{
  "model": "sound classifier",
  "dataset": "telephone keypad tones over noise or synthetic speech",
  "train_examples": 39062,
  "gain_aug_db": 6,
  "n_mels": 64,
  "hop_length": 160,
  "input": "log_mel",
  "spec_augment": false,
  "win_length": 400,
  "targets": ["first key", "number of keys"],
  "num_classes": [16, 9],
  "arch": "crnn",
  "norm": "batchnorm",
  "activation": "leaky_relu",
  "depths": [1, 2, 1],
  "kernel_size": 5,
  "stem": "single",
  "widths": [128, 128, 128],
  "rnn_width": 96,
  "rnn": "lstm",
  "bidirectional": true,
  "rnn_residual": true,
  "rnn_layers": 5,
  "loss": "cross_entropy",
  "optimizer": "muon",
  "muon_scale": "match_rms_adamw",
  "lr": 0.0051,
  "momentum": 0.95,
  "nesterov": true,
  "orthogonalizer": "newton_schulz_5",
  "adamw_lr_other_params": 0.00086,
  "gradient_noise": 0.3,
  "steps": 1300,
  "batch_size": 64,
  "epochs": 2.1,
  "lr_schedule": "poly",
  "final_lr_fraction": 0.1,
  "warmup_steps": 130,
  "weight_decay": 0.3,
  "adamw_weight_decay_other_params": 0.01
}
Rows from block 2 of a small sound classifier, named by matrix and row number. Each number is 500 + 50 x the weight over its row's rms, rounded and kept within 0 to 999. All counts start at 0. Numbers have three digits each.
Before each channel's rows are labels from the 100 clips, of 14976, where the channel reaches its highest value: "strongest on" is what is common among them; "lies over" is the class under the peak. Only what is clearly more common there than usual is listed. The data: telephone keypad tones over noise or synthetic speech.
# conv: width-5 conv (model.blocks.2.conv.weight, 128x128x5, each kernel summed), inputs 0-127

strongest on: key "D"
lies over: key "D"; key "A"
conv.68:522482553578463579551524528478539519574484448584492495445419452395435434479410491458554490561489498463550473543549454514446466512474514551462476501468503477474437538483539491514351415457555518554566521596574517515490502391466454577541474571525490561511433551451585441423543492436422454542449442531565515599523585507441530527521525528603464534467513536488573501481459536536559531543479

strongest on: key "2"; clipping; last key: 2
lies over: key "2"
conv.37:486543554407471401481526487554477470507578464566519413427464503491430459538445478506475475482516420452391542503452507436495673586429530508491427543551559566525472577544468580477418464500449558508503497570508522570508472543431451578519454483432578532496536530519497467479496507494482545465391521501496489497571492530460492438478534520566421604570517500514523466556527435594465539567458

strongest on: key "2"; clipping; last key: 2; first key: 2
lies over: key "2"
conv.42:482467508518414413577489483520516531541524493570549487487550512595579534446519464555431535444444489480529461541441500511576567460468528429502498477502542590540549508466595497569527521521547456417418497466625545542504458516478512439513469571464456435441449423473579445447523478479483509465517525497525470489453587462592459500427601497523386474542457492525341480472469405553498556493461

strongest on: key "B"; last key: B
lies over: key "B"
conv.76:513491579457589503478467657460468496456518459514499463445428404460465441553464549531515470428590549406543519425530582548468430515518565534534428629540593560500413489442494523497521539490521491459523540463553502460521523471445448396558545489472483485534531449451492504510483491506493507424503467494535545520450463524537432428499430572504564629500387511484528460553427494511491533550436

strongest on: key "3"; clipping
lies over: key "3"; key "6"
conv.112:531567505444560531449505519500581575578434506571605512655595488592530530597500500462554480478417525483555484456501537491504467523432412543538482547575524479565542482521509583515529434483479547374515553523556585547500475459576472487475449500511581522512416442423516448520536543476502457495486485465500566532492473488413515464577464568452505515534437567488518566415479533523544428552536

strongest on: key "2"; clipping; last key: 2
lies over: key "2"
conv.75:495436489501448500455434481455553523502506477539443506476525536445522583474488520445541500583538641424499508584511516399526473488468515492481356475554470470574527455479475538478588494522542437512504477469445498571481581587520489508561586511587537482479484530505441528614473489483490427516516479494475552453495526403472535511604372490551497643566564466544517518504448429434532574496502

strongest on: key "D"; mains hum; clipping; number of keys: 9
lies over: key "D"; key "A"
conv.93:575547500549531504535511484428518535554652533510503485538490460500506582352475514516501568426519451568514425445426511512482502444551493542411469534473561533472457525415549505541454541534437500397467396549470513512463523535566544558515528439519540580582485446575469437510510498440490466526446519461403486430503485466525540474568454514556471524558612503579450519563518507455486521458619

strongest on: key "D"; first key: D; last key: D
lies over: key "D"
conv.32:514498511433549483480494555511523480470526501440629454513535464525487467425475499537496515443454457409462573548506506499523524510580453539513476510486466393420516552449442550453485444442549462395525540485432515501614388474489407524534461538583405395503513506462504511482432491585615445365459474468508527509461531411466472508485490458502506524521543398456428444515553516426542530491567

strongest on: key "D"; mains hum; first key: D
lies over: key "D"
conv.127:523465544521468472533489533513454605602547526464529559488508526577459506443460481552573539508491448578504484497477575496446496538493450500494574466496523485547527549568415482513510493441441455581500510543553566524483615423412481540537606466571495519481514414447476508555461452570547557561409413551568521588552519531546540470470446469475571493549492484441373443575444572486420575477499

strongest on: key "3"; last key: 3; first key: 3
lies over: key "3"
conv.62:447483509386505530481524535467505570473529448449433552589538476542434450516482566419497523451444451501486571521443433384526443475448506528542456504380552570467502564534524532546517422478418467489508503379538528547531484484554403392404490491557478449506479417500487467459503497538542582438454580542503558487424521408551457494588493422447539481426504492537489510486528565424527522483532

strongest on: key "B"; first key: B; last key: B; number of keys: 9
lies over: key "B"
conv.117:378495469409477564500498488472472514527480547526551471471541506479512495464603583616462506439452506495520486451485554432487530503454392476450506561521439547496517467523461523432400500444507443467484453487495449465560426468590532448493434529381433554517481548509509434417460497473485424392455539541406508578516570438590425482447515495421503509494470554511642535472474489529532455490475

strongest on: key "B"; last key: B; first key: B
lies over: key "B"
conv.58:463483538518468529503545475486509470576480390475441510480522508491454501574549592579451536505443442463541491403480450511497533567497537423550482544486486551509572484520523537525412459540491578527504581521461496452463307489542495529446572557449432491594481471519441503493460587587478517438455432482511491520501537522422391421494557504476529450490466521566537535424395519500568402487447

strongest on: key "0"; clipping; first key: 0
lies over: key "0"
conv.87:463489418524521475495436572475511520505519446555501503520552458523498415427560499550525528488505518422453490414423510505607487468555532477483482532565466361462468436502505538524509585500426519447464503507627483511492465500447603442520502483365529475478538478414512507500459503534417626408517469470429468491493477592405481493431473519503435562500513410382490451463479572556491478525513

strongest on: key "B"; mains hum; last key: B
lies over: key "B"
conv.38:477470516468551503538369462484503502505515584516549458495469471494480526588486540475486519548501533458479495512617567495454447517455541504437550533535530542539625526410500476579356437477477606508464473496419443498508496432471465440476570535444419452449520588505486463461477430422557464389449523417522528507509527500509420488488495482436531497592582436451462522499564492481514374537462

strongest on: key "2"; key "1"; key "C"; number of keys: 9
lies over: key "1"
conv.85:533462435504491547507531527528590473600475425520405465455547516525476477499474601470443494511517405487527509509422440429473535513488489415451443416436503419423426486481515513480476453432386422567468475564492443495521515450455408418489528451500476546443496415476478478440410543516463464499576421571466428540578459529473475467455454469594480353498527488497541468463568470507533526479478

strongest on: key "D"; mains hum; last key: D
lies over: key "D"
conv.31:513542545518491499574516551573499506437484571490511477512527435560457547482439511493460500573333476533474529584544503484466431381472526540550540486485444433422518499525407574420492498529480488462537487445522470527490454553458477540533477505523545517593522484527546490454548442438430541533443543500470514579508514461480551532512621498443562432662580472512510435353467488564514506521474

strongest on: key "0"; clipping
lies over: key "0"
conv.5:540421450468441597501500465463437430500511455493567483602546556466439532531471475491496468506561414437527450541471490534607425515458525430480475528556449530529502509541469406548503497489494608496551488550535449484478465551542493475525418441454505446470487584581494451409503626523560582486427432517533512564478465590603446463566562490521582492512461529477525531631460518517548490528558

strongest on: key "D"; mains hum; last key: D; first key: D
lies over: key "D"
conv.33:548551502559525496455446532570494605474483521533474533497527538449559474541564514515448482444584507438532530498480535460405486532516459535532515516483498458554480572384495454440552552580433516542595452465509474464565517455488555562530560474455531399593566613554458562490494569418488398491521376492436600543421529452583443472498452478474548455521493497497521556540438514415499442532523

strongest on: key "0"; key "D"; clipping
lies over: key "0"; key "D"
conv.83:542522527460519464546489508545486435537565538479535404471543560437464522634496546476555553457578494408524456426525551492543485518513400593490550469568445493606511558534432483645506467415545377553524425486513498540553437538459541496529497488457533471486507565578518538452580510455497501530430447484444447573533439546471563511526521447494454568478560485432474573455415540526492497536480

strongest on: key "D"; first key: D; last key: D
lies over: key "D"
conv.9:532476427504484544511467479589457506354477515526511476509515604558493553558480576523489482518494414516538383479502474462528499463528591516537636462514503448525520531503481438555492425430494448515496420477484517487413539497535497454499542488557638525549541474491554575444466497512563505609492558492544579516568438531508536436488517471425513515531556443393388549513480576536585521503550

strongest on: key "0"; clipping; first key: 0
lies over: key "0"
conv.52:452481506499500491544492521436491503502449511539524498566537584502387495397466542597550534536481479470504429493535479569567503547564569555398420548525460417434311468510501497541484490521546495504507463457525411489532504562517532564547548517511463520479479505564483651442498523508427571486503507566477497469512474451532572531538518578426531496539522515486537533425407599441571448518559